python train.py --image_size=32 --crop_scale_min=1 --translate=0.12 --num_classes=[8, 7] --arch="gmlp" --conv_stem=true --layers=12 --optimizer="soap" --beta1=0.95 --eps=1e-08 --max_precond_dim=1536 --one_sided=false --epochs=48.3 --final_lr_fraction=0
Rows from block 2 of a small image classifier, named by matrix and row number. Rows with one number belong to one neuron. Each number is 128 + 24 x the weight over its row's rms, rounded and kept within 0 to 255. All counts start at 0.
After each neuron's rows are labels from the 100 images, of 14848, where the neuron reaches its largest size: "strongest on" is what is common among them; "place" is the part of the image that holds the peak. Only what is clearly more common there than usual is listed. The data: cartoon faces.
# u: gMLP up (value half) (model.blocks.2.mixer.u.weight, 768x256), inputs 0-85
# v: gMLP up (gate half) (model.blocks.2.mixer.v.weight, 768x256), inputs 0-85
# out: gMLP down (model.blocks.2.mixer.out.weight, 256x768, transposed), outputs 0-85

u.721 [112 121 142 125 154  86 137 165 111 136  91 133 136 111 159 144 120 130 145 114 115 149 149 122 112 116  97 128 122 155 100 146 152 112 145  86 111 174 142 113 125 159  87 133  91 176 123 144 129 155 183 116 111 119 142 136 144 143 129  99 158 120 160 142 123 148 123 123  96 158 107  94 137 158 150 123 162 126 133  90 156 125 104 158 114 159]
v.721 [116 118 102 113 160 114 137  92  79 136 142 146 140 158 127 138 169 142  77 162 164 138 145  96 153 135 110 131 141 143  95 122 100 159 117 125 159 128 143 106  99 132 109 134 131 150 131 116 103 174 129 130 138 100 107 104 148 168 157 135  73 167 133 128 139 150 136 144 133 133  99 117 135 126 165 166 183 154 115 121  96 134 113 122 104 127]
out.721 [147 157  91 141 176 139 120 163 137 121 113 126 113 135 143 108 143 135 112 136 136 109 115 110 106 152 144 150  86  97 131 123 127 162 115 144 138 127 122 130 128 119  87 114  95 143 134 120 103 134 136 156 110 152 109 114  86  68 107 111 113 154 187 102 124 127 124 167 136 112 132 127 139  97 132 136 168 114 139 124 125 117 129 129  93 125]
strongest on: purple face
place: bottom centre

u.12 [ 96 167 135 129 143 112 120 132  60 159 124 142  99 123 129 139  94 120 118 143 118 156 147 143 139 141 132 133 136 141 128  97 160 177 146 113 139 142 108  77 158 102 110 163 101 124 101  99 166 156 108 143 132 190 119 134 154  93 173 150 139 127 136 122 149 135 104 181 112 131 164 121 113 105 155 152 132  82 142 102 122  94 138 172 105 131]
v.12 [103 176 132 111 143 148 147  90 147 157 180 164 121 170 131 123 121 110 138 177  95  84 116 122  84 133 124 112 114 143 112  96  91 106 145 134 133 128 107 170 113 162  94 135 173 122  85 110 129 141 172 119 132 111 106 187 134 117 153 149 110 113 112 134  82 138 143 147 139 100 128 105 115 129 144 157 160 131 154 129 107 108 113 139 105  98]
out.12 [140 122 146  72 134 121 130 116 148 115 100 148 141 185 136 154 153 117 134 140 103  88 113 101 158  90 127 133 130 123 155 128 136 134 179 102  88 130 130 121  67 116 121 116 137  91 126 105  98 134 173 149 105  94 106 159 135 132 125 100 110 153 116 160 122 114 117  94 122 197 122  92 134 125 106 119 111 152 115 118  96 160 108 124 113 167]
strongest on: glasses
place: centre

u.426 [165 144 126 167 143 160 111  99 119 124 102 129 152 132 150 122 138 114  94  97  87 173 133 131 126 125 158 168 116 114 167 126 153 101 155 125  92 154 127 131 125 158 118 104 102 108 116 124 134 138 144 125 126 139 150 125 123 121 107  93 149 113 155 102 120 123 149 126 121  91  97 126 159 141 136 100 162 129 122  63 139 120 101 120  90  89]
v.426 [130 112 109 142 144 139 127 132 152 137 180 116  98  69 151 146 112  99 151 122 115 126 163 125 121 191 127 143  97 112 153 155 134 129 182 119  93 114 136 122 130 148 106  98 113 131 148 135  92 128 121 183 156  87 108 132 177 142 131  98  79 157 150 133  92 118 159 113 122 104 145 127 139 120 148 126 149 144 113 155 115 134 109 123 104 142]
out.426 [116 161 133  64 130  93 159 121 154 160 146  98 118 143 101 171  97 109  98 117 118 117 121  94  92 122 123 112 165 106 111 126 150 104 140 157 135 106 141 143 132 139 129 154 153 149 101 130 116  71 137 114 105  78 110 132  92 142 124 156 148 146  93 142 131 165 160 125 141 147 111 129 168 161 129 118 129 153 152 117 106 115 133  97 119 140]
strongest on: neutral; angry
place: bottom centre

u.760 [ 92  97 117 159 108  91 135 128 140 137  70 148 148  87 140 114 131 136 178 105 115  89 167 152  99 105 112 136 155  83  95 117  99 155 123 181 126 146 142 121 163 157  95  98 103 146 141 179 162 139 148 124 149  95 132 146 109 128 128 167  86 140 166 117 104 114 161 153 147 140 107 113 133  99 146 158 137 144 111 164 127 123 133 116 104 119]
v.760 [147 118 125 128 148 144  72 142 127 154 102 132 122 151  91 142 125 118 132 144 157 102 135  99 141 135 130 130 128 148 146 138  87 145  73 112 125  96 132  97 113 104 108 161 172 129 149 147  88 134 107 127 104  88 131 126 142 128 176 160 129 161 150 109 122 110 120 108 107 166 100 138 139 134 120 165 141 131  90 117 169 104  98 130 142 138]
out.760 [112 171 101 113 158  96 147 143 108  94 117 129 126 119 118 116 129 126 121 116  99 111 108 180 157 103 153 126 124 122 143 152 133 115 107 155 136 151 117 137 114 153 123 162 110 104 132  97 113 105  77 107 115  92 136 115 102  95 110 119 134 151 154 132 107 178 127  92 123 153 131 122 168 161 145 106 114 141 168 160 144 119  94 164 124 192]
strongest on: purple face; sunglasses; surprised
place: bottom centre

u.199 [146 116 138 159 138 110 111 184 116 146 130 121 121 156 121  96 131 123 149 114 100 152 110 142 123 148 110  89 114 118  99  91 109 130 119 119 133  96 151 148 143 112 149 108 163  97 116 112 128 111 152 121 157 121 122  87 178 104 137 171 138 123 145 136 152  92 135 142 157 124 107  92 116 145 116 131 109 131 136 126 145 136 136 150 135  89]
v.199 [108 144 173 154 132 111 164 114 101 141 126 133 139  99 149 152 152 113 101 133 135 160 133 124 158  95 150 129 137 144 143 165 101 111  92  98 111  95 149 136 129  83 100 151 128 133  89 137 138 110 128 125 120 138 105 122 162 133 126 139 115 124 120 189 103 109 139 117 166 113 115 178 109 113 145 150 137 110 111 166 126 128  77 142 118 133]
out.199 [131 155 136 143 114 109 131  85 104 124 106 122 116 166 157 185 156 122 136  82 121 139 127 132 120 143 139 154 172 134 116 141 177 147 137 130 154 160 141 141 109 145  97 112 113 119  90  90 121  98 118 111 103 147 105 123 102 124 126 121 129 110 160  98 100 152 118  94  96 126 138 153 123 126 133 129 140 101 111 140 154 145 148 139 130 131]
strongest on: neutral; blue face
place: bottom centre; centre

u.401 [106 136 109 133 116 147  94  82 130 102 104 112 152 114 154 128 152 143 129 124 103 107 115 128 119 173 154 122 139 162 141 120 114 139 100 123 132 139  97 161 136 106  60 126 133 169 113 117 120 127 136 112 143 174  83 162 149 124 129  91 133  98  88 131 126 139 119  98 138  90  98 133 103 121 101 140 154 114 145  81 103 109 117 118  99 127]
v.401 [124 103 161 138 110 132 145 122  83 151  97 168 100 113 111 154 130 144 109 124 147 103  97 142 134 118 118 139 141 106 102  98  91 156 157  80 122 149  94 139 100 113 148 107 112 138 107  67 138 110 139 113 110 161 104  99 135 127 164 106  68 129 150 123 141 126 139 108  83 148 133 132 147 129 134 143 103 122 162 132 127 138 139 150 135 122]
out.401 [154 142 117 118 149 129 131 129 169 157 130 140 131 131  79 114 122 157 116 136 140 135  96 114 161 137 100 124 146 132 127 124 130 122 166 152  94 149 133 107 147 136 138 103 119 145 117 146 151 113 141 113 158  82 163 154 147 104 142  76 139 143 153 139 154 107 183 125 128 135  93 118 160 139 128  99 123 161 126 134 189 141 150 118 142  98]
strongest on: grey face
place: middle left; centre

u.345 [118 128 114 143 123 124  98 109 117 139 155 136 129 116 108 158 104 173  86 133 160 136 147 104 110 118 148 128 179 132 112 135 161 119 106 133 123  78 133 138 161 121 134 137  87 134 148  96 112 112 116  81 113 125 119 108 140 139  90 102  88 134 156 106 150 157 152 134 150 143 151 161 140  94 135 123  99 110 130 125 125 141  85 161 134  97]
v.345 [122 127 117 109 157 127  92 154 116 151 154 120 111 141 148 152  65 142 128 107 113  90 105 112  60 146 118 188 157 105 134 125 119 140 153 141  95 127 119 150 133 104 143 141 115 127 136 172 149  97 167  98 146 108 161 179 116 121  97 118 123  83 189 130 117 133 123 170  91 130 120 123 144 136 127 128 106  91  82 126 147  87 126 143 148 163]
out.345 [129 124 167 118 155  99 123 116 132 104  93 102 119 164 126 121 160 113 122 101 114 128 135 145 135  87 170 139 129 145  96 129 124 140 154  86 134 124 138 108 109 137 104 119 129 134  94  91 110 119 125 153 123 109 137 160  95 138 192 126  98 155 112 148 126 164  42 148 107 128  93 103 114 122 121 134 129 153  95 135 114 106 142 154 139 158]
strongest on: neutral; angry
place: bottom centre

u.374 [122  97  37 124 142 176  94 107 157 108 124 136 104 157 123 100  64 128 128  83 157 135 149 162 145 137 137 113  75 122 121 117 167 136 150 148 184 119 133 155 112  86 140 137 123 168 132 135  84 118 122 102 118 134 130 113 142 180 139 112 102 152 125  90  93 132 129  80  87 126 155 116 116 132 122 159  80 106  74  88 165 167 122 143 114 141]
v.374 [126 149  95 136 137  84 106 154 109 123 124 107 162 116 164 152 166 133 135 174 106 126 106  88 133 130 133 144 138 110 107 141 111 109 131 108 164 139 150 101 157 133  90  96 112  75 110 110  75  96 135 117 140 140 144 163 138 128 131 147 165  92  71 105 120 129 132 141 101 135 113 146 135 113 148 117 131 130 118 124 117 152 155  82 124 121]
out.374 [ 87 167 194  74 128 151 129 157  99 121 136 150 116 116 149 167  99 133 163  95 140 143 133 100 161 133 129 140 115 134 126 124 148 140 107  84 106 110 134 150 120 139  88 182 117  91 172 168 139 128 133 158 157 147 145 151 136  87 134 161 145 106 127 122 147 116 118 147 142 138 110 136 107 139 113 112 128 188 121 145 169  81 138 132 100  87]
strongest on: sad
place: centre

u.478 [106 145 113 119 140 142 100 127 153 139 129 148 115 143 136 112 119 150 142  97 149 123  90 127 158  99 146 154 148 113 108 188 131 175 120 125 152 124 153 131 121 163 163  99 110 126 111 139  91 147 100 147 111 149 119 115 154 132 143  97 157 131 123 102 145 136 123 112 101 144  89 134 186 152  97 172  95 108 176 105  63 110 101  83 145 133]
v.478 [ 74 117 126 153 170 158 169 124 115 121 125 151 160 104  97 156 134 128 143 138 118  91 102 125 126 138 144 177 137 131 116 116 125 138 132  96 177 122 104  85 134 137 116 141 116 133 139  85 122 162  85 133  90 114 162  93 152  79 142 130 140 128 107 132 114 131 119 116 114 134 115 102 143  97 128 104 123 150 108  75 108 103 146 110 132  66]
out.478 [ 87 125 120 165 155 102 133 119  81 126 126 119 123  94 108 120 110 146 125 142 111 120 190  91 134 122 107 167 113 116  89  85 144 140 182 138 124 101 163  85 114 119 166 122 142 140 118 145 103 172 133 146 160 117 123 137 176  96  99 125 141 118 169 125 107 104 147 181 131 125 124 127 110 172 138 129  91 119 126 108 177 151 134 147 122 111]
strongest on: sad; blue face
place: bottom centre

u.470 [150 149 122 154  86 152 113 149 104  95 115 135 145 151  99  73  84 108 153  79 109 125 105 116 110 128 137 145 111 153 131 113  92 105 111 172 109 106 137 165 126  95 143 116 110 157 131 120 142  90 122 116  70 106 172 105 142  89 124 110 137 124 111 149 131 121 139  93 129 155 158 129 130 145  85 117 133 139 141  93 137 117 111 115 134 115]
v.470 [156 130 134 128 156 113 109 130 122 161 179 136 128 106  99 174 120 145 135 132 125 148 100 152 106 159 148 148 117  96  97 146 155 117  92 135 164 159 113 122 115 109 101 107  82 107 130 133  71 111  94 158 158 113 105 139 164 137 106  88 142  87 126  89 151 107 112 133 120 132 123 140 160  96 106 130 146 116 107  95 162 147 151 112 171 101]
out.470 [101 117 125 159 153 145 110 127 126  67 127 152 132 102 172 127 126 131 117 150 138 133 152 110 172  89 130 122 131 137 160 155  99 130 126 112 135 112 107 143 123 123 143 139 175 118 138 113 128 117 108 113 134 148  97 118 135 144 141 157 123 159 123 154 109  93 129 166 128 125 145  91 148 118 112 142 123 112 117 117 146 139 113 151 124 135]
strongest on: sad
place: centre

u.108 [ 76 119 147 153 132 114 132  86  82 130 102 169 127 126 140 146 123 183 113 144 143  77 111 120 121 122 152 142 138  69 124 122 124 153 133 119 137 135 144 135 138 161 104 144 171 121 124 140 149 121 125 139 145 112 131  95 139 137  89 165  98 135 136 128 115 140 108 137 108 121 142 141 120 158 128 118 113 101 162 120 114  93 106  96 119 162]
v.108 [119 137 118 108 148 118 119  86 127 166 121 184  86 169 110 110 148 197 111 116  96  90 155 135 144 129 159 148 128 115 135 157  90  97 144 133 128 131 128 121 138 144 130 146 128 121 135 118 132 123 121  95 143 139  62 105  99 142 112 125  97 149 145 157 147 102 106  98 136 151 100 105 157 137 126 156 162 124 114 112 145 112 122 179 172 145]
out.108 [151 108 102 130 123 131 105 106 136 122 148 120 101 106 107 161 119  88 122 101  99 161  99 135 139 118 131 145 135 150  90 147 109 121  97 173  96 121  93 150 132 126 127 159 137 138 147 130 155 103  81 130 154 112 116 124  69 162 156 114 141 164  91 157 119 155 184 136 122 102 116  99  78 144 128 121 107 155 162 108 147 116 115 162 177 125]
strongest on: purple face
place: centre; middle right

u.719 [101 135 136 119 137  73 120 159 107 115 121 169 147 139 123 138  82 114 149 141 150 155  96 100 113 130 134 111 140 134 145 152 138 191 132 110  89 130 146 145 133 134 164 107 118 146 128 158 148 154 137 128 109 142 160 105 140 180 121 108 102 135 130 151  96 102 108 143 165 110 118 128 120 114 117 138  98  75 118 135 158 128  68 127 151  83]
v.719 [162 100 152 136 110  89 109  96 157 135 106 153 130 124 126 111 119 118 148 124  83 141 118 135  94 125  84 125 125 157 117 102 167 141 149 192 141 143 104 111 144 141 140 165 119 166 109 112 129 132 144 141 126  97  91 117 157 126 124  88 136 108 141 115 158 157 176 109 134 100 116 122 111 183 128 153 102 105 134 129 157 135 138 111 104 117]
out.719 [127 177  94 105  70 149 127  98 151 106 122  93 126 121 134 115 110 122 143 160 148 171 125 136 137 145 111 126 155 150 141  75 132  87 136 107 128 115 119 102 113 131 130 125 127 167 155  96 127 107  94 160 157 127 111 156  97 137 141 125 152 131 195 153 139 135 135 158 156 203 163 144 138 129 116 121 111 108 139  88 118 158 141 115 139 129]
strongest on: grey face; laughing
place: bottom right; bottom centre

u.444 [104 136  79 104 155 135 141 113 110  91 122 125 148 158 129 117 157 114 154  99 119 127 152 117 120  80 112 163  87 133 130 120 172 133 151 124 150 148 168 152 145 134 133  95 102 137 105 113 134 157 110  99 113 149  94 109 102 130 134 154 140 112 103 128 116 135 147 115  99 122 137 100 104 149 108  92 155 131 108 132 139 106 108 180 148 132]
v.444 [126 167 182 137 132 122 139 127 135 119 138 132 116 116 145 160 135 113 124 132 140 126  91 165 100  90 121 129 139 142 143 113  81  98  95 122 116  70 132  81  89 117  89 136 127 113 120 146 116 131 104 140 107 201 170 131 138 146 146  88  87 165 152 135 139 144  93 147 140 137 169  78 108 122 156 144 133 162 108  81 158 109 113 107  99 119]
out.444 [144 160 101 135 115 123 151 136 157 132 134 185 117 116 126 116 189 101  98 132 128 115  96 151 111 125  97 128 152 148 143 106 121 115 161 147 161 106  94 117 173 112 135 143 115 137 138  83 180 104 145 137 135 120 148 130  92 111 131 129 110 114  87 129 141 120 172 155 120  65 119 110 138 148 189 157 147 109 109 110 101 128 134  95 159  95]
strongest on: winking; smiling
place: bottom centre; bottom left

u.115 [130 128 168 149 142 130 130 142 118 123 143 128  88  97 130 130 101 156 144 141 105 162 136 148  96 133 158 133 116 140 116 122  71 145 164 104 113  97 128 104 162 119 112 139  92 107 157 115 152 115 139 110 131 113 178 126 152 190 144 109 126 143 148 132 145  95 183 187 103 122 106 134 138 139 139 112 123 127 156 131 120 137 138  92 107 154]
v.115 [120 156  95  77 141 117 113 110 126 171  86 155 111 153 179 118 126  93  95 117 123 141 110 124 161 132 149 108  82 130 117 132 106 125 127 132 106 151 127 103 103  93 157 116 158 120 124 101  78 161 174 165 126 106 152 109 124 117 130 140 140 129 135 102  93  96 123 168 123 151 147  93 171  84 101 131 159 106 115  97 121 116 137 119 157 119]
out.115 [151 102 150 156 137 109 104 125 127 147  96 125 168 162 111 137 156 109 129 110 121 109 135 142 131  97 155 145 149 127 144 120 118  79  98 123 102 112  98 125 166 130  99 147 190 119 147 147 155  78  99 149 142 102  99 108  83 139 109 141 113 105 105 131 149 145 118 155 110 180 147 176  92 113 155 134 130  89 116  97 116 128 121 127 163  89]
strongest on: grey face; laughing
place: centre; middle right

u.694 [105 111  92 136 148 131 134 138 123 117 124 160  95 132 155 135 123 141 117 118 120 113  65 139 118 137 119 144 127 159 159 162 156 145 124 122 103 157 167 134  81 114 142 158 119 118 167 101 112 162 122 126 119 111 140 125 125 118 132 150  99 154 108  77 109 144 130 134 105 139 150  95  83 152 169 131  68 139 141 117 149 132 165 138 105 127]
v.694 [160 144  91  96 126 141 160 131 116 146 152 113 150 157  96  75 119 112 129 131 126 111  89 119 133 113 122 123  56  98 117 175  90 137 146 108  90 148 174 118 126  73 123 105  96 151 146 154 121 105  86 138 114 141 128 119 134 113 109 128 102 138 176 103 142 123 118 151 117 156 123 168 140 130 103 134 144 163 146 129 134  74 125 151 132 178]
out.694 [177 183 173 147 122 131 142 144 138 108  89  96 176 131 109 103 140  86 129  98 145 128 148 129 145  97 118 137  93 125  98 135  99 111 140 137 164 139  82 119  97 119 153  97 128 126 152 141 170 129 116 172 153  97 112 149 115 139 106 112 106  80 151 139 104 149 135 141 149 163 109 115 149 162  91 146 153 119 146 149 131 174 149 134 109 141]
strongest on: purple face; sleepy
place: bottom centre

u.448 [108 122 110 134 146 173 115 112  98 130 132 118 128 138 133 121 139 133 112  76 159 111  93 143 136 124 114 133 134 104 161 114 132 107 134 127 143 144 121 154 125 110 161 125 147 135  99 176 100 157  88 135 112 100  65 140 129 128 122 136 114  76 117 100 171 141 113 125 104 115 153 106 146 121 101 110 128 172  78  98 143 137 126 130 122 165]
v.448 [121 173 117 151 141 195 123 125 169 128 134 146  82  88 120 147 121 152 153 130  95 130 140 141 136 109 126 141 110 122  53 136 101 134 145 127 149 163  75 136 115 119 159 125  85 151 122  92 183 120  92 120 113 121 142 158 164 141 124 138  91 157 144 132 141 110 127 104 122 146 174 148 102 130 112 129 133 119 151 121 128 108 125 103 109 163]
out.448 [100 114 152 115 129 119 127 160 127 136 119 156 137 116 137 111 142 124 131 106 129 123 140 134 106 134 149 177 139 139 151 131 140  96  78 165 130 113 156  64 153 119  97 148 119  66 113  99 169  94 112 121  70 150 151 118 145 126 151 133 109 124 111 120 142 151 142 102 112 135 117 133 110 148 111 144 102 154 142 143  98 131 154 114 141 123]
strongest on: glasses
place: centre

u.501 [127 123 126 162 148 125 131 169 104 127 179 138 113 107 183 153 142 155 154 104  94 214 177 158 136 105 157 150 117 172 121 111 113 153  89 127 116 153 129 151 120  99 157  73 114 153 122 150 102 125 119 134 140 131 138 134 156  80  91 126  89 117 107 105  84 151 113 147  84 113 148 128 142 110 160 112 163 173 122 150 148 136 113 134 128 139]
v.501 [129  95 113  89 133 162 157 150 123 158 161 125 138  99  97 154 112  99 112  73 186 161 147 155 113 132 131 146 149 148 116  81 153  87 124 170 132  95 114 142 140 149 123 114 128 147 160 103  98 116 170 151 145 135 117  97 140 101 120 103 128 112 151 150 110 147 112 170 107 136 128 152 139 194 104 101 119 198 103 112  88 106 122  81 150 170]
out.501 [152 138 112  84 123 118 152 121 120 162 121 146 127 129  61 130  83 121 156 136 153  98 134 121 132 125 144 123 149 132 166 170 120 123 122 127 156 128 106 119 118  97 151 136 129 139 110 132 110 146 118 171 109 145 165  88  60 145 189 138 137 142  98 115 145 142 115 122 113 124 107 127  99 131 126 114 122 167 177 112  97  72 169 154 109 172]
strongest on: winking; smiling
place: bottom centre

u.106 [131 132 126 149 109 102 141 103 112 142 111 120 131 139 148 156 137 174 143 142 122 147 116  85 125 133 120 112 105 101  95 149 130 169 101 121 145 112 110 109 160 158 136 129 133 147 113  97 142 161 107 150  95 134 136 131  95 142 139 118 143 141 119 140 138 140 133 136  85 120 159 147 125 141 114 106 158 168 115  98 136  97  60 128 154 161]
v.106 [124 123 130 142 162 109 130 142 112  95 146 147 166 120 112 124  80 118 155 139 112 124 117 143 143 103 100 119 110 139 118 115 135 134 160 119 154 142 141 106 115  79  97 132 111 147 130 129 143 132 119 194 147  85 120 129 175 110 155 140 110 123  78 114 131 111 141 111 122 132 118 171  99 155  93 127  91 124 147 114 127 149 130 176 150 149]
out.106 [159 177 147 145 141 139 105 126 145 110 146 160 126 130 121 126 113  80 128  88 173  97  93 127 151 123 105 167 135 101 178 111 146 173 113 111  99 100 152 117 136 166 118 106 115 117 164 126 131  89 146  85 148 130 152 122 112 143 171 141 120 128 126 135 158 136 132 141 114 115 111 136 135 140 147 145 184 169 163  84  89 126 166 145 159 114]
strongest on: glasses
place: centre; bottom centre

u.411 [ 98 146  96 153 149 140 122 132 134  90 129 108 146 129 172 133  69 137 142  96 159 138  87 100 128 138 121 105 138 149 122 119 156 142  94 157  79 123 147 117 132 122 144 165 137 149 122 134 144 139 106 136 141 111 100  80 123 124 158 123 150 132 150 114 110 105 172 118  99 136 165 170 185 127 163 161 110 148 108 108  89 119 120 111 142 151]
v.411 [144 127 150  89 104 146 155 116 111 152 130 111  97 119 160  94 145 125 134 110 140 149  62 152 135 153  95 126 159 113 100 130 111 162 175  86 109 155 150 185 110 151 174  79 119 118 130 126 103 140 147 106 134 120 135 164 116 130 126 130 122  85 114 137 103  89 145 136 151 109 122 129 147 139 158  85 156 138 148 146  95 121 139 161 142 102]
out.411 [102 103 118  93 131 118 146 114 135 156 111 142 120  98 146 121 114 138 116 176  99 125 188  87 128  97 122 109 125 118 134 138 125  62 175 145 103 134 141  91 145 129 119 100 160 147 137 134 127 105 147 150 116 172 175 165 135  97  86 147 163 115 181 143 150 171  96 102 140  87 145 114 146 150 122 130 117 142 100 173 157 117 118 153 106 107]
strongest on: grey face
place: bottom centre

u.753 [119 160 123 130 161 179 122 115  72 111 140 113 104 155 153 132 132  88 126 138 149  65 127  99 131 116 114 109 145 140 134 109 141 137 139 113 119 114 169 164  93 103  85  92 158 151  96 140 125  84 168 113 145 129 117 138 112 146 115 123  95 101 131 114 100 154 144 119 127 149  92 131 131 113  98 128 141 133 102 151 146 157 139 144 164 119]
v.753 [109 125 133  96  78  98 120 133 159 132 104 142 137 129 132 102 124 147 111 163 146 137 107  92 128 109 167 142 142  49 145 149 139 123 113 144 151 156 105 121 146 121 122 124 140 154 161 102 109 114 118 121 121 160 120 169 109  95 114 115  91 114 117 138 134 114 158 134 126 182 143 110  80 125  94 124 131 117 152 149 126 124 152 167 145 151]
out.753 [140 116 150 127 118 150 100 132 114 141 122 187 119 135  92 157 154 164 127 100 163 105 125 140 142 135 135 111  98 126 144 161 124 114 190 174 159 124  83 141 126  97 122 141 102 129 133 157 124 132  79 176  90 126 141 137 113 132 132 143 104 106 141  99 133 121 124 135 127 128 156  87  96 157 139  99 160 103 126  98 141  98 131  88 126 113]
strongest on: purple face
place: middle left

u.536 [142 131 137 111 122 139 106 121  93 163 128 133 141 102 118  79 120 171  71 135  86 133 105 135 139 138 135 110  88 156 162 163 152 136 131 108 100 168 156 112  91  65 134 137 122 140  88 125 133 149 129 153 132 173 147 144 155 119 153 126 122 131 159 133 115 159 179 134 116 141 127 161 130 115 136 131 135 146 111 110 134 107  66 152 135 171]
v.536 [ 72 102 169  58 128 133 173 166 151 146  99 146 106 157 174 132  94 125 113  91 152 119 109 138 124 165 151 127  95 104 155 105 144 171 120 125 114 103 135  84 124 157 109 129 113 110 140 117 140 169  95 149 149 101 140 121 143 140 126  73 140 137 115 176 163 149 135 105 145 149 136 124 151 106 123 110 138 125  86 123 131 125 106 117 117 124]
out.536 [155 152 108 154 168 109 130 153 132 117 141 117 134 141 138 146 114 129 148 146 128  99  83  97 126 106  97 130 116 148 106 160 133 157 114 104 143 120 157 140 107 128 124 128 119 137  97 129 124 184 161 120 111 145 140 155 152 111 105 135 115 154 126  97 126 154 128 146 146 133 110  81 132 129 152 128  78 154 136 167 116 155 163  97 116  78]
strongest on: sad
place: bottom centre; centre

u.365 [119 129 178 127 112 160  86 120 132 133 102 139 130 154 124 125  94 114  87 121 100 145 155 154 122 125  91 116 113  97 135 146  84  89 170 153 135 162 125 150 112  70 112 117 100  92 151 116 117 100 132 129 105 133 120 168 136 119 145 155 127 136 174 160 166 116 117  84 117 150 114 155 156 129 119 125 128  74 125 103 124 133 125 157 133 109]
v.365 [139 137  79 115 135 127 100 142 162 128  80 123  89 142 154 137 121 117 112 116 141 124 142 136 149  85 178  99 118 148 188 126 105 127 147 137 166 134  78 144 138  98 146 128 139 141 127 124 154 128 139  95 150 140 147 112 127 103 136 120 154 101 166 159  99 129 134  96 141 144 136  80 118 123 124 132  83  90 130 131 127 135 125 162 161 131]
out.365 [142 149  95  98 118 136 145 188 135 121 174 120 118 109 137 155 140 140 146  99 163 130 101  79 141 156 100 125 121 155 113 122 101 142 165 117 108 115  88 169 106 127 149 148 125 146 116 150 137 128 192 109 167 122 116 101 109 145 153 103 158 119 124  98 120 121 127 168 125  92 124 143 130  74 136 115 138  98 114 119 141  81 143 148  89 116]
strongest on: grey face; laughing
place: centre; bottom centre

u.414 [114 156 154 157 127 119 153  79 107 141 125 164 137 142 118 105 127 156 133 110 150 136 112 147 172 144  92  72 175 139 118 135 113 184 139 108 112 107 145 162 149 151 126 110  93 114  98 153 134 117  74 159 126 158 103 152 153 158 108 119 134 149 111 166 116  96 123 141 157 123 146 125 138 133 115 141 133 130 133  95 117 129 132 116 116  89]
v.414 [167 129 155 115 184 139  87 136 113 117 114 163 136 120 134 140 156  93 130  96  92 116 110 105 128 117 122 190 171 105 128  95 155 164 140 157  54 145 101 105 127 128 126 117 139 142 156 113 127 117 157 122 160  99 143 173  94 134 127 160 135 170 122  85 140 127 165 133 108 158 144 120 126  91 176 168 113 143 144 137 169 149 142 133 170 110]
out.414 [149 122  79 145 136 146 150 152 153 126 139 166 114 121 140 105 116 127 144 162 118 109 180 113  98 155 125 127 109 124 135 122  86 147 153 173 112 129 111 143 169 105 155 171 118 178 109 118  86 135 159  99 118 148 136 142 163 132  80 120 131 155 183 146 150 149 136  98 100 141 132 145 134 168  99 141 123 163 146 144  61 125 147 108 141 186]
strongest on: glasses; sleepy
place: centre